python train.py --train_examples=26041 --time_shift_ms=100 --spec_augment=false --encoder_experts_per_token=1 --text_encoder_qk_norm=false --nesterov=false --orthogonalizer="newton_schulz_5" --batch_size=256
Rows from block 5 of the audio encoder of a small contrastive audio-text model, named by matrix and row number. Rows with one number within an expert belong to one neuron, the router's apart. Each number is 500 + 50 x the weight over its row's rms, rounded and kept within 0 to 999. All counts start at 0. Numbers have three digits each.
After each expert's rows are labels from the 100 clips, of 14848, where the router gives the expert most weight on average: "responds to" is what is common among them. Only what is clearly more common there than usual is listed. The data: short made-up English sentences, spoken by a formant synthesiser in many voices.
# router: router (encoder.blocks.5.mlp.router.weight, 8x256, trained with AdamW), inputs 0-51
# gate: expert gate (encoder.blocks.5.mlp.gate, 8x128x256), inputs 0-51
# up: expert up (encoder.blocks.5.mlp.up, 8x128x256), inputs 0-51
# down: expert down (encoder.blocks.5.mlp.down, 8x256x128, transposed), outputs 0-51

# expert 0
router.0:506553567528528485422512526505486514446507479486573525513596589574440429504577445575437522585515544452552440537452524497518448606499500488510449527484461387
gate.0:434565431484461460499446505529494556466497506510536370486549603477402542448564427520483465506487464475518414501563433462443483481506455481591442543500533487
up.0:453555439520487528501464502493513504474408473466549370490460571471456620437587444584460458468404477508559423492533423489464451424492483494563455501543545505
down.0:422548495497479461510544503536497496536508483548540548587508573428420599527463498479496529469520463477485532517512383411467522481459438600460523449485525446
gate.1:507472483515554501517547520462468459508604486519486479442464470393502489607520472435449573554514508506504460425506569486643572535457567517474481526440502553
up.1:547469580498460465532575499558482523540509488484508456542486486565529409609553587520452473492441536496464536451435500435460541536469406446487521622584456518
down.1:536539519502375465513512542461502468531566543421568457417505522591501493553437513471507437502413541494445560559505508524536647522538474494539459494478521489
gate.2:444468499465514465412476526568560441424446501487528565466489523514513506492603476494505494562535503490504508534465585503590672472546476496501521484479488402
up.2:484555539439453496449489461480529524519550427462462542464605509518524412451498486547510516436431525578452509569472517468417538490469480527483543550551513557
down.2:540509573453615540522439538522474499556493577547452450494469396597539388430475556502513541455458505522518472527470502486497394535502525481541496450393523513
gate.3:534488462528531570538518505516523471516500614485512506490424504534536517572467507490463486539477527492444527443457501517455604517468530477525490518427474475
up.3:503548499539504485469422465453508552488517392612471486478496500475404577434565464541547492487473515507595458582620549517544463410558497566565483507496509540
down.3:567478478545483603484488491479508532478554544534485581463437397464517514501580434429422454507581464631381593512568566478550482502416550459535559512470463487
responds to: /ɛ/; /z/; "is"; "where"

# expert 2
router.2:511502420478483560411403566505454599493469528482475487457515464551480439476496516467518544535521473498440440507436598493433574485559569505502418537471559471
gate.0:483534513510508523547490619431533496500492524577425515469552555506505484524449474512499488494597470500444447406492499410526579452471350532458425461526465550
up.0:503518564523446515489547488471523553492501440425597448478444485498555585506531502570520477556504502471553503471473399507513464456563451533491508513406514318
down.0:462421512528491488545513555504534498460602448350550485413524499523508486426514424471554543534405522500417580503575530578543507517395563477518470495559493394
gate.1:515448438554538471561478441431427433524467609553554527524457449441542603550537527479394469485454491576574555508417612604593513418422527488531512411536629523
up.1:501464506500504533449435475490538548526420539558447569505579484466508508578471443508520552440490520471441546528504520488506417475487523547462474504453473452
down.1:496505550554470607460513465542407477622487480492529514565479615468475374511460478523441512446490575500486505493483550542534520461579470542480582505531518464
gate.2:508595404416498500607478528541381484470530403521508532391376478506555466461458531495536514533565464486552526455496503528564397432484509550406455465448585505
up.2:578426518482465433457456527567484384551438543541485470521578499520536501526559430500423417413459499542429510422466486524518458474536537548502551607495430623
down.2:558519585515431504470487484507539511400457575516542499483492576398559419444538453527545545567487419533454415538503470526501497418495475432510500527471525504
gate.3:485396608520535476536495515476568530447515518489418452586493473471504478480469577486606486411490507453526466462531481520432493471495441407569467493558562494
up.3:390502481511489543530484517507548556491585542456534541622512507545476455577568537547481423475535447424474530479500510505518430613511567440480549498536542549
down.3:531510492554455416572485574486560430536508435493500479435348479496476502511455429475519494503407558489537444539505558527556469587502436488422619531523509479
responds to: /ɑ/; /aɪ/; /aʊ/; "my"

# expert 4
router.4:412527473473410489428506504580495506468504533562536570463534495430532575546446605614496430428409495482522480570562457518472513481459540436540449406432437504
gate.0:486374454434461589441485491544370589513506530511474501395546504509475454498507557541487438498448427447516534487491414480484472454454514521574415511437412532
up.0:582481518545590502516438497480564477422498384475528499508531490527514532439497519555482480506494508503414467491489578566487451442506506602639487536590597482
down.0:440511422534501506548480555439439606584549495450558455464444370552525496514421487508417572540507504530547515467555571442609507529525511477467432581588500526
gate.1:503508530536528556458471563476555552502529525411384538460453533452453500442545418505618510545542415584543577510377506497534629494549538546542503517545531514
up.1:547468539540560497508466349541559448545490439413592464532501406539536524487476574433342529569539550456515532517525483529546472419458401475531403449521483453
down.1:563445522554504505518500472448610537620527434504521482466527459627433527450533509551549433520552529482539501491529491493426440413557432527442518543442492513
gate.2:572532552546464496462469508505444492493518487443561514484559562490480493494546486641554498456527519568530473467465507535502526483545513484517546547644555468
up.2:551512478514455519472492541539438539491518434424535452499513507498505515463491448600583499492543491611535512472460540582475532481569490539505604477612571476
down.2:517521556477502414428329385599536470474595501467497575464420450482524554447420466622343456629502569512499478463476515499551535438582482505513393470516545494
gate.3:463517400511478539552427468494440635457465423506555453490561459513492452515514439490418499454456504616539517526574574505460495580468569524492433493508449461
up.3:535499599456549471509568468538574423547524519557409602500463488490479540471476510454540417509575559435501414472473444487526494494611435440479550528470563487
down.3:559467401493481505598485532507533523541531444534522551494522475530469527483558582510500521481502514438425550573531482458498557477496492409506459471456435444
responds to: reverberation; /p/; /oʊ/; /ʌ/

# expert 5
router.5:471507528518510496605541499511635427526536512521554486517416511538557621450494443470476516552498458488579508456429542392443486467543487450523507447488598547
gate.0:442553626633533502448504487483390403485445448584565520545516532535509543535439528496427477484444438525420469490486538538450556460484483516657486547531399515
up.0:505492399319463543535532522473639467485462540505433474499491541484482474466554459482499559502550521472529483494477464454504494575446468425410469444504617506
down.0:473511473570523548499489540500481519507543538568471480432500467445480596519516612420572530475454509457511530425526465628415507526471554418500549456435455512
gate.1:493527491583451478514589556413503529473454556493517536452462435495461492519510526512474607552557507426552474454527565450540526497492608513428478443531579522
up.1:517557428550446508436488539448547459436514487508466492482451537548444490399546488507463585550601546455543477458556578456549563524388598524413505513538569519
down.1:504556545535540437442495463446479490459500540499464459510426437578518476520497514479442576410563515453476615566452525534454502531529454526579489570420584428
gate.2:544464537519499471555557429505388459489588498487511482418503454584582508538476515541481473465449568442502448526467488488491463483490514377507459510434540540
up.2:456549483472513533463481533489602478516480497527539478566551481418506464563522466435501512482531484523433529511529502459449511499515424591502488477545515486
down.2:538516588463510551559512489512496517565508521494430453483410480510586401477447502404421592455560526457489443518538479536536414475483512567445582560514379456
gate.3:532446480563425526458518492387504480556446518459494392485426395472548537456445494497538446535495526458452504512544526523460489458591493509496484492501525501
up.3:465491524459548523503554542492507476403507494554490604524592526526477469534548605539502524430512454498506466473463480438516517528441431502465478530519471487
down.3:487619520566505537570527510533551436437497475528499489484559368463478544480620454548435553477467437481556425470525441534340603536412526596525568474585609398
responds to: /ɔ/; /u/; "who"; "ball"

# expert 7
router.7:531477556450522493505539547437456497481491546450543474467401551486485477370469431394513499592473561436505531564530545485528516461512518463496533494596444526
gate.0:523466536560492480514565561491543477538508513443471529412457525546495468497538514523567494545411492439460580577479540506567474494411457516623517545520478494
up.0:436459510475468460518430466553419468512393488527518518580520486490540656412469466438511532492516497473520401489515490528393452534499599502367448525472528501
down.0:443488475617517557519450501521588501541540415458456425546466556491484549538465573554525400540394574542502431506501466498580521521468461533627655487508514383
gate.1:543497512492539404489537545569528538412551595398557488555573508472555472492536502497386438534443476522449464505475465486563488526477496459569539429429505441
up.1:478549553506409508517571536485494463492558492466486503531517509491559470575467500521442509500431469479504487490450450498438449582538520508455495526490468491
down.1:525409471484463435524506459527516493470403570494477594505460489518563488576602487459445524534481519476436522391492453545472503496526535534482540428510416571
gate.2:491506512477548520488498478464448489574535479551473504529544438445539495459458537447557551565430470528402529499497470458535582508422541544471545562502511517
up.2:562622556522449548448504535593432544565484499483546557421504471423563485471533494535485431529449508449502462538485451517510489477457495476591430435547470545
down.2:479501462496432488466592576526492460475483556484407520587494605531483530549533470545487576568466491516480446639425571508491523498579499471534546524427515516
gate.3:462540453515385562521421499524471564494496500490433495564444519515595541482484428482478447511429583455493572498465498516581475414516579520530464458492454469
up.3:476471420510490524427394446504455524415410488399471517538526420504554495497549467490416545492445532562497581444462543454560475492547546526479448544553463453
down.3:514583381490469494495404480516398582497500355497435451569575507483516299485532545447443556530483553493491458527468484488480527402552541600458530530534525550
responds to: /b/; number of words: 4; "the"; rumble

# expert 1
router.1:532570527491521493519564451465417498542491505500406463493456491539568508593490394565493501479483579576453509541506476448436404526515427578477579495560474514
gate.0:531509559565517505514383481570536375505592522360504402433471550505535474633475545506420567481458485498573478499551485602440567479505426451488503491568502516
up.0:475488401443453484590548522485511532477457473557484552503548433476439505351409426481596385488447515492454517612448506469515485478473594466493544508516474475
down.0:485470487542478487461483528469477534493552529515418429529478490504460447409498440443486437501488503488579478467518529436528432513526516481516414444470483498
gate.1:520450448512503593482507440416469430415526592557462540566498542534489492504516501562528420643525497590482450495503524485397515514464554566535446611504519488
up.1:539466472511520712458511482483518430521517498486381534544514489524455492524557477516514466470465470519472491458533523382477501583482498573516495527496467524
down.1:449477550453428485540424550397475510525535467562543429542426570553522561483445405475523428551491478504518538580513442537444492472414494445508388534478503498
gate.2:524535481419522474543553469475508515546487503514455541489490427514496581573448553482485609430511404470467565418485628488493505540587442551476557480445529555
up.2:524451481515535607460429496558510437483473476486465491557551586537588500479520488575498373522484539522520465553451489501511458483447552530404445413505522453
down.2:439455502564503529486525447521476610495540478442585494533523433485531503465558466488443512465500475539517455483499436497525571449397443523532491591464518502
gate.3:484566567479465472424520640520497472559522354450571457535518514494451420594509478544410525463501527548500476503506525400496568549446546507500459507561530429
up.3:462583443498453435358569527499456510402488458365554618561518500437516487564449500532545507533497474551422545506455537401524475596393519560446470497528501487
down.3:592543449538547515525430478501428476510515570599573481423453518585574509518404543415531474502443423546488471481467433456544402580478463550450569510449432465
responds to: /i/; reverberation; /tʃ/; "beach"

# expert 3
router.3:554507499463464536498437450483472427535516448504525418498471489440510462488491476469460538548493493461471445493442432556608498404545500460412423490552550477
gate.0:502471490419500483500531489517449543479499421508515521457546445492471374550520486556549481561479531522448531509524517461511452514528377568536440489455529645
up.0:467463483433523516461573585512440629452497435514540517508557440456425503527492544524455517589495541515466516520616523504527487481563510502539449464437527514
down.0:476501464400516448491584507617533461452480529526426480466458450550360473414606561367468475496480471485493522451535489422385457519519598586579537517462425526
gate.1:597393544502382454500479434557462521497486484446490513521489553498609504428575427457520445612478487415402455492424463515546530450447585477482587546493480406
up.1:540512415508556505438511523556534470439460442384487434482522418492278529450475509549509483506503492473532433441498489382499427527563458500463504534562496539
down.1:409494470426550439391524489571471448369503435493487563489563472555377497562519524497469593438531474561444496483534561506401485562425651519494496550480522454
gate.2:605499501521462498405502491447537467502487509549547584428543436563486553450442446505472481466457449461443496463487539502393450409536535533478479519422473514
up.2:450472453443494505547521544466546481449482493457451493550478552536439459506566476461487616472472554521589435544501466538485511536521440456469518572528557486
down.2:515403480540492489481457479481574499530546489428534517430591452472508500535452477473471476552447556565550415544419461521464459528558517588445466489528496523
gate.3:471518436400420533587441491488552623485612482481426537569496494448552521465500598457461482544532532514575553507546454511486541514520519481425426440481496480
up.3:446593459423428518533449463491527615476588461480467500564458453466575524509506601468468487506544530476597560477576457512512571476483506527451430464514431467
down.3:490531518570516447525564478421503417539475503506443472459482476557446516444418443492485343382503545489491554528573524514510440522507532546479535540464487442
responds to: /s/; /d/; /f/; /ɔ/

# expert 6
router.6:500592542562479555531509600448543624519544433477438520534524459419566523443482464528474531545525556529549573456577461582446542572438482440464482525550497380
gate.0:662485468528492568495561494422588471495637474506496479480512564498469501465435546463495379483524616495548533422426495533481551548476500525543496522529553435
up.0:363487512499547378540442452565434513442291514468558549493453444495542452541603486517481534525446422489464466563549524496466501467549473491447503493428506568
down.0:516503523488494451509503541604393528390472542412455558496456444474503488495395446582502602521528445547413561499548529484525534514546448526534531459478504576
gate.1:525502437564469547483593497515545499528513436446465464430487479423543470544494554606531615416501605590542478496501534501425506350487470494558507545537475544
up.1:602522499576484509523507510469561481501551406401485480475480440460584471493516518606528610469476591500493500427537476489459526358470431460578589491554474557
down.1:483495496476532504527504496506478503603499521536527452520537459422593413593445602419530497432541561503544519446509465612508461527480468488457516568475479502
gate.2:480471588464503532523515535545506433517500578475531469478480515423433555484523511452484518470469583463445581607523473486495458488523416514463499459454512509
up.2:488493518467508540542578564606530441534497601506467474448454535458391450481526488501432497464498528491463555533564391445491471586518498555446522450458455488
down.2:519531540474495512430503501483474546517498453452482490509503371523493512687520475462464617486534576483519526540599496525584558505544537487512512532485533564
gate.3:556506429474449514490421551449466495572584494623630463462494535488504534429481438422397421599512560427492477503501482451483494547491488423562493459507523498
up.3:418486490461510471450585508499508488509530572443655487559498505504460472553451516468485517448558491513436483480509519469466496532464437484560531481523496465
down.3:598478617541543533431428450457504537382555487607485498506528560478502472489484492486519464492570532475424560484534544534436555440496477479488503486494480542
responds to: /ɛ/; reverberation; "where"; "again"